config = dict(
    encoder_bias='all',
    decoder_widths=[48, 96, 192, 192],
    decoder_upsampling='nearest_conv',
    epochs=16.9,
    lr_schedule='linear',
)
Rows from expert 2 of block 11 of the encoder, named by matrix and row number. Rows with one number belong to one neuron. Each number is 200 + 30 x the weight over its row's rms, rounded and kept within 0 to 999. All counts start at 0. After the name is the row's rms in percent of the matrix's.
# up: expert up (encoder.blocks.11.mlp.up, 16x192x192), inputs 144-191
# down: expert down (encoder.blocks.11.mlp.down, 16x192x192, transposed), outputs 144-191
up.24,114,181,262,222,203,192,146,195,215,172,174,158,225,221,175,243,259,229,139,214,199,181,179,238,240,188,202,154,193,186,204,226,220,198,222,228,247,158,178,237,201,172,264,203,183,177,264,176,153
up.25,108,162,214,173,233,204,166,216,216,217,246,197,180,161,156,258,163,185,220,193,249,234,205,205,138,275,178,200,186,192,193,176,185,198,231,168,176,194,202,195,207,213,141,191,266,202,161,238,169
up.26,111,156,186,189,164,114,178,224,185,195,229,201,228,206,234,199,203,220,169,213,217,225,208,178,237,197,188,228,215,193,160,243,157,201,228,186,217,194,184,236,224,237,190,163,227,151,265,197,208
up.27,100,195,202,207,193,221,182,227,149,212,172,209,172,200,269,179,206,213,224,181,192,233,205,197,229,247,174,175,215,137,207,266,206,190,201,243,175,234,189,205,170,231,216,225,167,201,185,212,187
up.28,098,223,178,193,245,179,198,179,163,211,103,202,240,152,120,206,292,232,176,215,184,184,201,287,205,138,179,222,175,191,243,202,249,187,169,202,177,186,221,197,218,244,236,212,202,210,180,217,206
up.29,115,175,202,243,187,126,181,238,190,175,280,176,203,233,223,201,192,231,226,173,229,210,194,148,224,214,239,200,178,206,139,270,203,189,264,227,209,230,154,262,216,235,187,157,254,188,231,196,189
up.30,087,179,185,232,177,92,195,224,208,171,224,182,199,215,233,198,218,231,240,185,245,205,235,151,198,241,196,196,194,202,161,226,197,189,245,205,180,242,137,233,214,220,151,179,216,200,254,205,202
up.31,119,177,226,179,186,200,179,200,213,166,224,227,232,238,215,217,193,252,153,218,184,195,172,224,197,189,257,204,216,189,141,249,141,188,199,191,182,217,183,191,201,238,239,182,228,196,275,223,195
up.32,104,153,240,217,229,195,188,180,222,158,145,179,209,195,149,189,235,229,166,188,200,167,217,231,233,204,211,198,186,202,198,226,194,164,211,267,237,158,180,214,179,216,252,224,172,206,221,176,190
up.33,101,177,206,152,216,231,234,205,189,216,225,205,196,192,164,232,200,196,259,166,179,227,167,204,160,203,185,197,229,190,157,172,173,204,223,157,151,233,214,209,188,221,174,219,233,282,169,223,189
up.34,103,218,189,186,275,236,230,152,192,206,202,216,149,210,202,270,217,186,201,212,138,236,173,218,217,240,185,193,154,185,200,186,234,205,215,191,178,181,226,246,158,205,174,126,122,243,187,194,196
up.35,086,159,138,188,179,185,248,147,200,187,169,173,277,134,163,207,202,151,251,202,188,209,198,177,139,209,217,211,222,241,180,176,177,212,162,146,165,228,211,190,225,201,176,188,202,213,141,259,213
up.36,081,165,174,171,137,186,260,180,192,230,160,188,268,152,171,213,193,200,172,178,197,195,165,190,211,179,184,223,213,205,250,218,205,252,147,181,173,165,209,190,178,177,165,220,235,183,228,220,189
up.37,100,217,190,207,248,183,187,161,170,199,132,188,186,157,138,195,239,214,198,207,195,189,205,289,175,209,147,197,154,205,193,240,205,176,177,216,182,205,272,234,234,232,246,181,168,236,184,193,226
up.38,111,210,223,238,193,223,200,179,225,184,169,184,129,236,211,200,198,198,241,172,199,211,199,203,188,243,229,171,142,189,123,219,162,153,281,198,237,226,160,210,180,221,208,294,239,229,171,225,223
up.39,092,180,217,209,170,221,197,179,219,232,201,221,232,191,183,193,144,172,232,206,239,180,225,190,187,250,210,208,194,211,171,206,192,169,217,166,208,196,206,191,208,217,187,227,167,259,175,204,200
up.40,095,149,223,223,176,216,209,201,174,216,213,209,181,188,175,231,204,158,239,167,222,219,192,188,177,172,210,228,174,168,152,196,158,207,256,199,166,230,157,214,195,234,206,178,241,170,181,248,166
up.41,087,139,169,190,173,206,229,145,197,228,174,256,215,188,211,228,170,166,219,193,224,194,246,181,194,192,161,239,205,194,226,204,172,248,174,146,167,227,211,196,178,221,171,206,190,208,197,221,204
up.42,100,173,205,194,242,219,180,184,143,209,196,185,219,194,195,185,230,197,254,185,218,155,212,169,196,215,189,211,215,181,136,201,176,203,200,222,207,249,209,170,237,201,251,203,180,193,214,211,229
up.43,107,210,169,213,172,165,165,165,193,238,166,206,218,245,220,211,167,193,221,193,213,190,275,180,201,267,211,210,181,206,167,207,212,208,234,147,205,239,162,170,184,162,196,219,186,223,170,225,230
up.44,071,171,208,215,221,194,135,157,160,202,130,199,226,183,153,198,231,231,203,192,160,187,218,268,202,149,193,192,190,225,160,260,161,186,157,198,185,219,221,285,169,242,208,203,187,241,238,202,190
up.45,085,119,216,218,193,175,197,160,146,197,200,209,179,189,152,221,175,167,252,165,171,202,149,201,214,203,239,220,162,146,141,246,165,211,305,221,170,221,183,236,173,219,186,191,217,183,175,244,194
up.46,114,228,214,156,210,192,168,173,212,189,154,173,176,199,193,180,206,236,254,185,168,191,194,190,196,228,200,194,170,219,224,144,173,170,237,213,181,205,170,186,198,168,166,190,202,206,135,204,199
up.47,082,200,162,202,225,208,201,127,165,205,116,168,268,115,164,173,225,208,210,180,181,199,170,214,178,142,177,203,211,225,186,224,218,202,159,220,151,214,244,231,212,205,209,201,171,215,213,187,198
up.48,081,154,161,155,168,204,229,178,139,230,169,242,240,108,160,217,230,220,177,223,189,230,188,224,179,185,188,172,237,156,224,220,175,192,168,124,148,214,202,241,166,265,164,217,181,195,214,227,175
up.49,078,156,185,203,149,172,222,201,180,147,179,200,269,198,122,204,178,170,200,236,177,171,193,208,215,201,228,201,212,212,175,213,138,244,204,192,149,237,188,223,157,218,164,232,226,214,220,223,238
up.50,106,147,209,211,199,234,210,217,212,216,148,211,190,186,148,203,217,223,196,183,219,178,189,277,271,184,208,184,214,194,239,220,196,215,230,259,194,149,188,206,153,199,253,267,177,221,204,177,155
up.51,101,185,178,173,204,189,166,148,213,223,210,173,201,226,220,221,194,185,252,159,212,176,253,163,179,192,220,249,166,199,186,197,172,204,202,222,188,225,184,265,240,204,174,140,218,172,224,217,190
up.52,110,221,161,221,213,209,182,178,189,198,176,161,190,217,152,220,254,188,208,218,192,184,241,234,271,215,154,165,167,210,237,166,220,233,209,183,215,219,177,174,173,222,183,196,162,228,181,208,225
up.53,111,203,203,233,201,127,132,255,226,171,233,226,208,247,240,183,207,223,187,198,236,213,202,213,210,218,272,202,211,205,137,270,168,186,231,176,191,220,209,234,215,211,183,165,245,172,284,199,190
up.54,110,223,176,146,206,230,175,183,238,186,193,164,222,162,218,180,211,218,243,179,234,221,210,193,204,246,179,240,225,223,229,134,154,183,226,182,188,175,149,211,198,182,184,233,196,194,191,255,171
up.55,115,181,195,185,270,213,208,203,173,211,225,241,190,194,172,261,220,220,182,209,184,229,179,183,162,270,227,185,179,139,181,224,192,193,177,190,146,213,221,199,167,223,145,179,213,223,186,215,176
up.56,090,161,164,200,191,192,228,193,179,204,173,190,237,203,184,192,226,223,167,196,196,169,211,168,185,184,261,195,260,222,183,231,143,171,148,197,187,212,224,203,231,250,216,201,221,232,211,207,190
up.57,110,213,201,224,211,208,145,164,140,195,166,197,171,191,214,165,200,211,222,186,189,176,209,225,203,215,132,234,172,154,214,222,223,182,192,254,194,271,234,187,224,205,229,220,169,208,196,203,222
up.58,093,199,162,211,186,208,222,213,242,145,220,186,246,222,191,198,171,196,233,213,212,176,211,182,230,223,219,201,243,271,155,181,116,183,228,162,153,239,191,193,202,202,194,270,256,179,192,217,214
up.59,085,166,181,181,201,250,231,168,120,187,192,191,228,198,164,176,222,194,252,226,187,169,226,185,202,180,173,226,235,205,188,188,143,229,204,185,196,240,246,183,159,173,209,216,211,209,192,204,225
up.60,112,235,189,227,218,140,149,214,213,162,246,226,214,226,225,213,208,228,197,201,255,228,228,182,217,199,258,191,225,233,151,228,168,216,216,181,191,223,182,288,199,217,171,148,240,152,270,175,202
up.61,089,235,292,242,273,219,241,159,205,205,205,216,197,170,182,207,241,210,220,158,183,150,153,180,140,182,188,214,161,197,165,217,156,160,196,212,207,196,269,231,247,244,231,210,163,252,207,179,170
up.62,113,163,202,217,164,195,195,191,174,231,158,202,230,137,256,169,231,248,186,165,212,231,256,219,197,253,208,163,191,206,216,187,175,179,197,215,216,201,197,197,154,210,189,273,170,182,156,241,161
up.63,107,209,169,236,158,170,157,223,184,195,241,190,212,239,250,182,144,220,207,204,248,222,226,193,249,196,236,221,208,232,167,232,201,201,229,202,211,210,202,272,195,219,182,142,234,172,252,201,203
up.64,111,202,187,224,182,136,142,217,193,180,250,210,198,249,248,194,201,219,198,221,270,197,224,193,237,210,233,216,166,211,164,218,211,189,229,174,212,225,184,265,203,197,177,116,241,171,268,188,184
up.65,102,163,186,224,199,142,152,256,240,188,222,241,206,232,166,230,173,203,223,191,210,210,182,206,232,206,244,173,172,205,174,245,188,202,256,232,200,180,161,247,204,212,201,144,181,177,268,195,165
up.66,106,165,198,213,160,199,201,212,201,192,193,229,227,196,254,187,193,179,216,181,233,198,251,193,256,232,179,192,185,194,234,224,190,193,179,238,191,198,160,172,177,220,159,200,204,168,157,244,154
up.67,106,205,166,211,216,148,164,195,162,150,242,205,227,217,236,198,215,232,171,224,285,230,217,184,274,213,229,243,202,227,217,238,215,184,212,176,187,208,171,260,218,218,207,154,239,166,265,185,200
up.68,105,175,186,233,195,135,160,195,203,198,218,192,218,207,217,196,192,216,202,200,215,201,225,200,252,186,234,185,183,191,183,250,182,186,229,185,209,208,182,269,203,216,158,140,250,179,273,199,196
up.69,094,259,240,209,256,220,194,176,217,229,181,207,221,195,204,199,222,242,196,201,176,235,166,298,149,164,276,185,178,180,183,231,180,133,229,205,200,167,216,200,187,187,263,234,185,217,214,212,177
up.70,082,167,210,191,219,181,174,184,152,188,123,257,150,184,134,245,202,190,187,180,159,184,254,288,171,221,213,181,146,195,175,251,171,217,187,174,225,216,213,249,204,241,206,233,220,231,182,197,199
up.71,096,270,176,238,186,221,127,157,203,195,164,189,204,214,211,175,207,213,136,229,212,201,266,222,196,168,185,234,171,174,212,149,201,204,193,171,197,245,251,207,193,192,241,243,139,165,206,222,225
up.72,092,257,216,196,238,174,196,176,195,183,212,195,188,246,213,185,197,244,207,206,185,158,181,165,213,179,177,211,197,214,193,210,214,245,243,236,197,184,181,215,254,140,210,197,194,211,243,135,223
up.73,102,206,196,215,169,209,242,231,140,252,155,237,194,189,178,195,185,236,152,172,213,205,200,267,255,220,216,189,181,193,192,210,213,189,187,230,211,160,194,221,164,212,259,276,155,235,197,163,182
up.74,111,263,166,153,185,236,192,217,249,195,173,213,202,247,219,188,218,133,210,206,206,268,194,194,225,152,208,219,198,224,231,163,236,196,200,229,210,158,174,234,175,194,181,193,182,240,192,184,178
up.75,083,147,204,173,207,131,224,230,205,202,164,196,264,132,188,171,192,271,212,173,179,178,165,222,179,164,145,208,201,239,195,198,204,165,139,182,158,182,216,209,223,185,219,196,194,180,240,205,202
up.76,115,165,205,214,201,236,213,200,162,166,206,183,145,242,172,215,219,192,246,187,201,193,206,162,198,188,184,213,210,196,199,202,169,210,252,207,162,243,175,203,219,212,225,210,245,182,175,228,204
up.77,120,234,239,206,201,222,215,225,194,199,185,193,225,208,224,190,184,199,206,206,177,222,153,233,204,207,259,211,195,181,145,192,179,186,230,171,244,232,220,193,181,215,221,277,233,232,173,219,216
up.78,083,168,207,214,206,185,236,209,229,179,171,206,154,180,145,254,257,187,234,188,203,228,244,230,143,261,202,215,203,184,152,201,202,200,219,194,183,230,204,247,173,167,171,172,177,246,178,177,191
up.79,102,201,274,139,187,187,139,154,201,204,163,208,201,184,148,247,248,248,210,214,212,187,200,230,171,186,242,195,129,190,187,202,170,193,206,173,211,168,183,207,227,246,214,196,234,206,146,215,218
up.80,081,155,183,200,228,241,218,167,178,227,180,225,166,136,167,223,166,179,211,183,195,152,189,223,184,160,206,202,192,237,198,255,170,194,165,157,170,259,207,237,206,237,189,229,189,255,219,186,171
up.81,093,161,246,196,190,180,232,187,226,163,199,264,211,237,174,225,193,182,164,196,232,189,207,217,231,203,257,221,242,216,157,231,156,198,210,144,214,188,205,239,174,206,209,199,228,197,221,225,211
up.82,100,163,154,199,195,230,217,216,151,182,158,174,196,178,146,222,261,166,225,235,217,222,219,233,172,120,162,215,225,194,194,213,164,259,230,216,188,220,182,163,193,276,216,198,209,196,147,236,221
up.83,102,185,209,194,207,188,206,191,218,198,237,237,152,197,215,240,221,188,223,172,210,225,232,153,226,200,189,175,183,179,234,231,231,228,165,207,206,196,196,204,224,214,211,193,199,155,178,217,180
up.84,071,167,171,164,203,283,189,200,154,217,139,209,183,133,208,216,195,159,188,202,190,193,207,178,163,200,193,243,238,210,248,179,174,208,201,194,206,196,196,259,176,247,175,187,227,233,153,247,198
up.85,113,242,181,196,194,251,227,193,200,227,176,184,148,233,193,179,177,181,231,193,231,173,262,168,142,173,122,241,169,204,222,165,236,216,185,209,214,179,179,166,209,187,206,222,174,189,160,217,215
up.86,090,223,209,206,231,160,164,177,221,161,223,215,199,224,213,173,223,244,232,229,199,156,184,186,201,220,222,226,196,224,160,228,161,203,216,205,213,215,210,224,279,176,181,146,207,187,271,179,205
up.87,098,211,208,242,182,218,200,135,181,190,161,193,199,154,184,195,277,254,166,201,179,179,190,254,193,207,163,159,122,198,232,219,166,175,194,190,187,214,225,217,176,207,207,231,180,247,205,193,201
up.88,099,202,205,196,163,222,250,198,232,193,198,205,232,224,169,196,189,181,170,207,250,193,189,210,239,155,202,217,257,271,181,217,158,196,205,144,157,184,200,215,218,204,177,204,240,196,186,211,200
up.89,105,217,200,233,282,213,182,165,186,227,214,193,188,117,192,180,218,188,190,190,200,184,138,219,104,152,179,178,149,215,221,214,237,158,206,216,167,205,247,231,246,201,205,230,131,197,199,185,190
up.90,090,176,175,221,244,234,229,175,181,254,156,207,195,216,171,202,240,176,233,197,188,191,189,167,140,160,216,203,211,209,234,179,196,212,176,223,211,238,220,206,213,198,234,163,154,195,162,177,203
up.91,093,184,198,211,170,211,225,202,169,188,206,156,200,159,155,226,210,163,235,200,159,192,163,181,184,195,183,218,189,178,187,176,159,217,247,183,147,221,177,194,191,215,186,227,227,184,235,192,184
down.24,105,170,242,217,230,194,215,198,170,229,169,191,275,152,221,191,169,203,202,182,250,193,203,207,240,217,227,175,214,215,194,191,216,259,151,214,156,197,274,206,197,195,154,190,171,217,205,225,141
down.25,108,201,213,168,214,170,190,197,173,212,254,190,164,162,222,158,246,182,236,198,232,248,193,189,174,197,216,150,154,157,185,151,195,164,263,161,249,171,196,188,220,211,177,213,161,189,156,163,197
down.26,116,234,258,184,213,210,205,200,172,183,231,167,203,263,214,206,234,205,183,219,235,124,152,200,201,156,269,260,252,204,186,210,147,201,217,188,193,175,234,214,252,181,206,199,178,192,240,162,184
down.27,101,196,155,198,153,186,205,211,223,205,198,254,231,208,188,165,160,177,213,212,183,205,242,169,225,237,190,208,187,171,253,212,243,268,208,183,176,214,193,155,234,218,260,215,188,190,231,152,225
down.28,091,213,235,194,215,226,171,204,198,201,258,159,151,200,224,233,226,225,217,183,160,171,193,218,230,215,242,160,199,170,207,213,214,211,239,262,210,226,171,202,173,182,190,203,157,179,176,208,133
down.29,119,175,243,168,138,177,197,215,200,185,194,214,229,257,214,205,207,184,180,198,191,175,197,172,204,197,185,287,244,217,178,165,168,240,170,150,151,214,197,207,217,207,165,164,180,185,212,166,198
down.30,088,181,235,205,158,171,201,126,183,215,204,254,206,240,201,211,198,214,181,167,215,190,193,217,202,230,202,271,214,183,174,167,178,233,161,140,164,184,208,245,232,235,198,154,181,159,228,198,183
down.31,119,254,220,216,200,208,215,192,235,216,241,180,152,249,176,223,241,186,205,193,155,139,159,240,168,122,222,240,217,211,178,205,160,230,229,202,264,169,217,185,247,189,236,169,205,195,257,146,207
down.32,114,191,175,176,220,189,168,205,228,247,227,174,186,203,212,185,254,254,185,238,207,141,212,240,213,234,263,192,246,159,197,224,213,236,134,247,172,233,201,203,192,198,182,186,199,161,226,241,140
down.33,096,207,186,163,218,179,197,213,238,176,230,201,191,218,189,170,203,164,168,163,201,225,229,216,205,178,231,206,188,215,156,173,229,166,223,197,288,153,236,229,260,183,200,164,168,199,204,201,178
down.34,101,179,152,206,189,205,214,212,194,158,173,193,195,174,208,242,210,168,180,179,204,245,190,183,177,167,228,214,182,193,214,167,242,188,179,162,191,204,207,237,185,163,180,208,236,184,207,227,196
down.35,082,222,232,198,177,247,177,203,215,163,201,181,147,227,245,210,225,188,198,216,218,226,190,164,258,213,195,150,215,176,222,210,214,193,199,211,198,243,213,176,240,254,195,161,159,156,181,179,170
down.36,082,256,207,238,240,228,193,200,168,236,225,218,202,200,268,239,227,167,196,211,208,198,173,255,272,151,220,197,199,172,212,216,227,181,183,223,218,215,215,185,186,199,191,147,140,222,199,210,184
down.37,079,205,224,209,214,191,216,195,203,190,223,184,199,216,198,211,223,204,186,221,215,184,200,227,240,235,223,192,222,158,190,255,192,176,182,212,209,232,235,189,231,226,215,183,198,193,232,157,173
down.38,110,122,157,175,191,190,179,158,193,174,166,224,191,199,185,160,224,221,223,195,191,200,263,190,167,272,201,232,187,151,188,197,130,186,226,205,211,248,181,207,201,175,205,187,212,191,171,151,226
down.39,092,190,216,210,265,230,164,180,224,187,204,206,176,149,184,197,234,187,179,224,214,219,204,237,203,220,220,207,177,209,236,157,184,166,184,186,242,199,224,214,202,228,165,176,237,179,175,217,200
down.40,095,181,205,170,170,176,213,182,240,187,183,214,220,165,258,160,187,209,229,175,187,246,217,142,212,235,130,171,216,199,185,127,271,224,184,196,195,235,155,161,240,165,196,202,190,157,156,216,219
down.41,080,219,187,191,221,233,204,183,158,157,215,184,174,193,193,219,255,171,190,214,190,187,183,241,250,221,186,222,209,217,207,212,238,181,185,281,216,217,177,230,219,198,178,185,158,204,166,194,170
down.42,087,186,210,181,114,179,179,217,241,180,153,259,219,217,240,200,199,180,215,202,219,207,255,119,206,221,174,208,215,135,212,197,230,244,204,216,175,207,201,202,184,239,205,233,235,203,190,214,237
down.43,118,200,125,156,230,222,191,190,156,240,203,191,147,187,226,226,219,226,170,163,200,170,231,268,170,239,201,201,165,182,177,209,179,138,217,248,218,208,224,237,222,193,206,217,201,266,241,175,192
down.44,061,227,210,231,196,167,216,193,179,202,200,163,191,210,195,247,182,197,229,202,191,184,216,202,244,229,224,199,166,171,210,219,173,164,157,182,217,273,206,169,214,247,192,127,169,196,194,211,190
down.45,078,181,177,153,194,228,202,185,251,158,172,187,220,168,201,190,141,172,201,194,184,235,231,170,180,233,182,194,240,160,196,142,243,170,215,186,157,247,219,187,215,165,193,237,216,249,160,230,200
down.46,116,173,219,185,222,192,209,222,225,226,198,221,238,170,201,247,181,179,223,155,235,233,189,136,195,147,166,164,189,162,183,209,212,204,217,217,187,166,182,209,179,188,132,275,215,215,194,167,200
down.47,076,239,218,203,209,235,204,205,238,200,218,164,205,227,183,237,224,199,220,219,203,186,188,264,224,176,246,185,246,169,233,227,199,171,217,235,225,289,232,158,196,205,162,160,188,161,220,198,173
down.48,073,244,220,223,190,229,238,179,230,237,202,176,140,230,202,227,260,229,210,202,175,210,186,248,269,186,184,199,225,246,199,219,252,197,197,215,217,215,194,188,195,218,251,157,171,234,181,232,209
down.49,076,225,294,199,162,154,196,182,247,181,208,216,147,244,268,210,193,208,195,191,215,227,223,168,185,248,192,195,236,205,170,219,204,237,239,199,177,199,205,212,227,238,191,191,242,184,178,181,199
down.50,106,188,164,200,217,211,184,183,218,208,186,200,188,209,240,156,224,229,222,235,168,172,218,276,239,208,209,174,186,190,208,183,189,233,178,262,204,196,221,175,224,160,226,127,173,137,212,212,160
down.51,097,218,195,215,179,208,222,196,226,211,226,206,207,258,225,189,170,235,197,200,152,190,197,158,268,151,139,191,188,179,217,218,202,247,192,224,196,216,227,191,172,214,240,228,124,162,236,139,186
down.52,114,215,176,197,171,181,182,241,149,218,242,181,162,219,229,253,240,238,171,213,201,173,196,261,228,171,258,206,203,169,182,256,196,152,223,220,226,193,167,245,191,205,204,167,204,215,255,162,170
down.53,110,197,247,187,150,162,218,225,227,197,238,230,208,267,194,243,213,193,165,205,200,165,152,155,161,178,228,249,207,211,163,204,163,228,167,135,197,158,192,203,227,235,181,177,178,166,252,181,194
down.54,111,245,204,208,224,187,228,181,198,231,219,198,224,211,223,225,230,177,250,182,200,258,197,137,178,181,173,152,218,207,197,195,228,220,197,219,169,206,228,166,225,178,188,211,175,204,187,183,196
down.55,128,155,197,181,222,167,186,179,176,158,209,160,187,123,154,166,240,193,174,206,231,244,182,195,182,186,186,190,194,181,191,182,221,171,221,132,202,189,208,210,220,216,173,160,161,164,184,197,176
down.56,090,254,214,282,171,228,188,203,236,166,209,202,148,208,214,177,189,209,186,246,182,218,178,161,236,157,139,215,223,233,209,192,205,239,171,164,247,242,263,163,252,264,211,171,188,129,186,175,226
down.57,097,201,177,171,115,183,202,213,228,212,194,255,216,212,219,211,172,237,193,224,219,159,250,144,205,246,201,220,253,178,251,225,240,224,198,195,193,213,186,172,189,197,215,204,245,185,224,171,246
down.58,094,195,231,207,173,211,153,169,204,209,191,223,180,212,198,216,204,152,215,182,235,233,218,139,156,224,175,225,251,188,160,174,187,236,198,184,201,210,212,178,213,211,145,190,171,186,168,219,205
down.59,071,188,253,189,172,220,203,180,268,168,159,249,181,213,259,192,211,192,207,219,224,215,240,102,239,218,192,187,231,178,197,193,242,251,212,242,172,220,216,196,184,245,199,226,263,184,143,167,200
down.60,114,193,246,169,157,181,207,203,196,191,235,204,179,275,199,218,203,192,184,212,214,174,195,192,218,220,218,265,237,214,166,219,170,224,165,147,209,186,174,236,228,274,162,148,205,171,227,161,200
down.61,086,202,193,215,216,159,190,217,284,165,196,190,198,213,182,242,232,224,203,213,236,183,195,209,220,204,159,221,202,193,223,210,210,180,187,180,226,240,200,192,214,266,191,148,203,128,211,201,167
down.62,107,217,198,186,213,186,246,169,207,224,177,229,236,198,178,182,252,185,198,206,185,206,202,224,192,187,182,231,216,174,187,156,215,246,167,210,194,192,235,166,232,227,263,167,130,177,221,215,188
down.63,110,232,221,184,174,185,193,174,238,181,228,179,202,261,217,219,185,174,164,199,217,169,178,172,204,180,213,245,252,223,140,207,198,238,164,135,190,157,231,222,229,217,189,202,169,165,251,175,201
down.64,124,208,239,176,175,162,209,194,212,203,248,174,207,271,190,233,198,178,174,207,241,161,147,168,201,179,226,229,247,231,167,220,181,214,171,162,190,155,216,226,253,219,183,183,191,168,252,153,205
down.65,105,257,208,201,196,195,187,189,216,235,296,159,182,248,164,199,221,198,221,188,234,156,191,187,179,160,185,204,186,221,152,145,186,218,218,219,219,137,173,228,213,167,198,212,168,187,221,152,181
down.66,108,191,129,196,186,202,198,177,161,245,195,236,220,193,232,187,169,149,166,201,216,198,226,169,158,137,142,236,201,152,186,189,232,217,199,159,161,254,195,199,195,193,228,230,180,226,229,176,236
down.67,109,236,206,154,178,167,195,178,206,199,231,208,197,253,188,237,191,191,178,241,247,181,192,198,185,195,228,241,255,247,143,205,158,200,185,123,190,184,226,235,203,225,171,165,207,179,229,195,176
down.68,114,226,223,198,185,184,217,215,234,176,225,199,219,279,178,202,206,189,165,200,192,161,158,209,232,175,219,235,251,242,185,191,191,234,158,157,213,171,233,204,231,197,211,213,178,196,225,171,191
down.69,097,189,206,201,196,147,234,267,263,166,240,259,243,196,171,241,226,224,170,189,238,214,183,179,206,173,197,212,221,179,186,229,187,182,184,196,255,159,223,205,240,249,197,197,221,185,241,152,168
down.70,061,222,179,236,229,194,203,186,201,194,245,192,176,148,169,207,258,175,245,212,229,211,230,245,223,215,203,176,168,215,224,175,211,214,218,200,276,208,183,162,255,220,218,182,189,183,173,180,212
down.71,101,200,280,165,218,187,225,203,184,249,191,231,221,210,253,235,223,226,200,217,210,190,188,187,221,219,190,167,207,211,168,262,210,241,166,271,170,168,203,195,249,220,235,196,188,238,244,149,200
down.72,094,224,215,161,158,164,159,251,199,262,237,264,226,200,188,234,181,181,203,201,276,241,221,213,169,235,254,206,209,187,189,186,208,210,167,181,210,200,178,211,162,243,148,199,247,190,216,251,160
down.73,107,210,204,187,250,208,211,168,222,186,221,221,203,195,205,157,258,223,206,247,175,126,204,220,193,202,226,192,207,176,179,217,188,209,179,209,221,185,226,133,293,193,225,179,194,187,276,140,171
down.74,116,184,241,178,214,159,230,196,174,212,193,193,206,192,238,221,215,208,188,180,200,216,176,181,210,179,187,174,205,225,176,197,184,195,211,187,178,179,221,209,208,174,166,203,142,219,219,173,174
down.75,080,192,219,283,178,152,229,202,187,229,206,229,206,282,160,217,215,228,220,185,193,174,214,254,210,205,223,217,208,192,183,194,198,204,209,202,193,233,201,221,241,221,260,198,153,164,214,229,179
down.76,107,191,201,172,134,236,215,221,200,204,163,210,203,210,229,182,157,159,219,190,181,226,264,96,182,212,174,210,242,188,207,174,238,210,174,169,162,251,190,179,216,176,189,200,232,200,152,187,221
down.77,115,151,177,180,199,185,151,166,220,206,221,218,167,205,203,202,191,187,178,205,220,204,222,222,209,186,212,215,185,166,226,224,193,180,228,224,246,164,198,266,178,232,164,169,194,200,252,189,158
down.78,084,148,164,209,192,183,229,178,206,166,182,151,196,220,121,197,228,193,242,187,163,232,186,250,230,262,246,216,170,172,195,158,196,139,183,128,204,209,166,198,188,179,223,172,199,196,180,224,240
down.79,104,183,173,210,252,239,257,205,210,193,177,225,180,213,234,216,144,147,234,155,213,218,210,144,204,150,167,170,225,191,191,181,213,236,230,251,187,185,171,224,181,199,149,268,186,208,144,206,148
down.80,070,227,175,241,236,245,230,267,252,195,188,199,168,190,157,215,239,162,194,198,213,208,227,248,196,185,187,170,185,267,206,163,223,203,176,188,233,230,236,219,213,225,198,153,162,183,194,218,195
down.81,100,197,168,221,191,219,173,196,219,218,230,199,121,210,163,240,223,162,204,182,197,203,225,222,157,161,214,201,235,235,163,207,172,228,198,160,261,230,201,245,237,250,191,161,208,193,186,168,177
down.82,088,196,207,180,161,233,211,219,224,229,183,170,186,172,238,191,190,194,214,199,218,243,215,165,249,233,190,135,222,190,217,173,250,213,223,189,219,219,158,178,170,179,220,194,201,222,157,178,227
down.83,105,174,141,184,155,176,253,196,189,236,218,238,219,188,175,226,126,199,158,222,129,216,205,251,193,170,125,226,176,191,198,176,240,158,220,137,201,216,185,187,216,171,225,190,168,198,230,220,188
down.84,069,241,186,217,226,195,251,162,224,184,209,176,183,223,273,222,172,222,192,208,187,148,183,193,241,193,198,226,222,209,228,180,259,204,204,181,169,220,218,202,209,160,249,186,127,212,189,176,208
down.85,118,190,226,153,205,182,192,266,215,175,180,192,177,250,221,227,235,240,157,223,190,164,199,189,193,155,222,214,188,175,213,225,163,183,194,247,246,185,201,231,202,189,223,190,212,213,254,102,188
down.86,087,216,240,180,187,153,204,208,218,211,251,240,174,249,186,242,204,192,218,166,259,215,205,214,155,215,226,194,218,160,180,213,183,193,163,155,230,190,191,246,237,233,163,165,234,179,213,199,166
down.87,092,199,195,227,188,198,193,189,203,182,220,197,136,224,161,233,199,177,225,179,193,175,200,205,224,237,248,171,171,152,182,262,184,174,243,209,240,229,179,202,210,221,222,228,221,192,197,202,193
down.88,111,229,213,215,192,209,196,161,218,219,214,160,151,193,237,238,229,186,222,179,238,183,204,171,205,167,179,196,217,213,155,186,161,208,174,182,216,240,218,231,230,205,173,155,195,170,165,188,187
down.89,095,197,181,214,203,176,202,237,209,175,195,170,221,208,165,261,223,198,180,224,214,232,192,221,267,199,206,212,249,158,214,204,199,140,178,187,224,219,187,195,178,219,196,195,230,204,230,225,200
down.90,080,195,151,170,193,185,216,268,224,169,175,171,177,254,196,205,211,186,217,210,202,229,250,233,234,241,233,174,213,198,213,194,241,139,197,221,237,198,188,192,198,214,189,200,197,179,194,167,204
down.91,086,192,242,182,149,177,173,175,219,193,183,221,208,209,218,179,175,168,245,189,188,247,216,120,221,244,182,181,214,165,193,174,232,238,190,227,166,216,179,188,200,196,229,204,191,199,160,219,188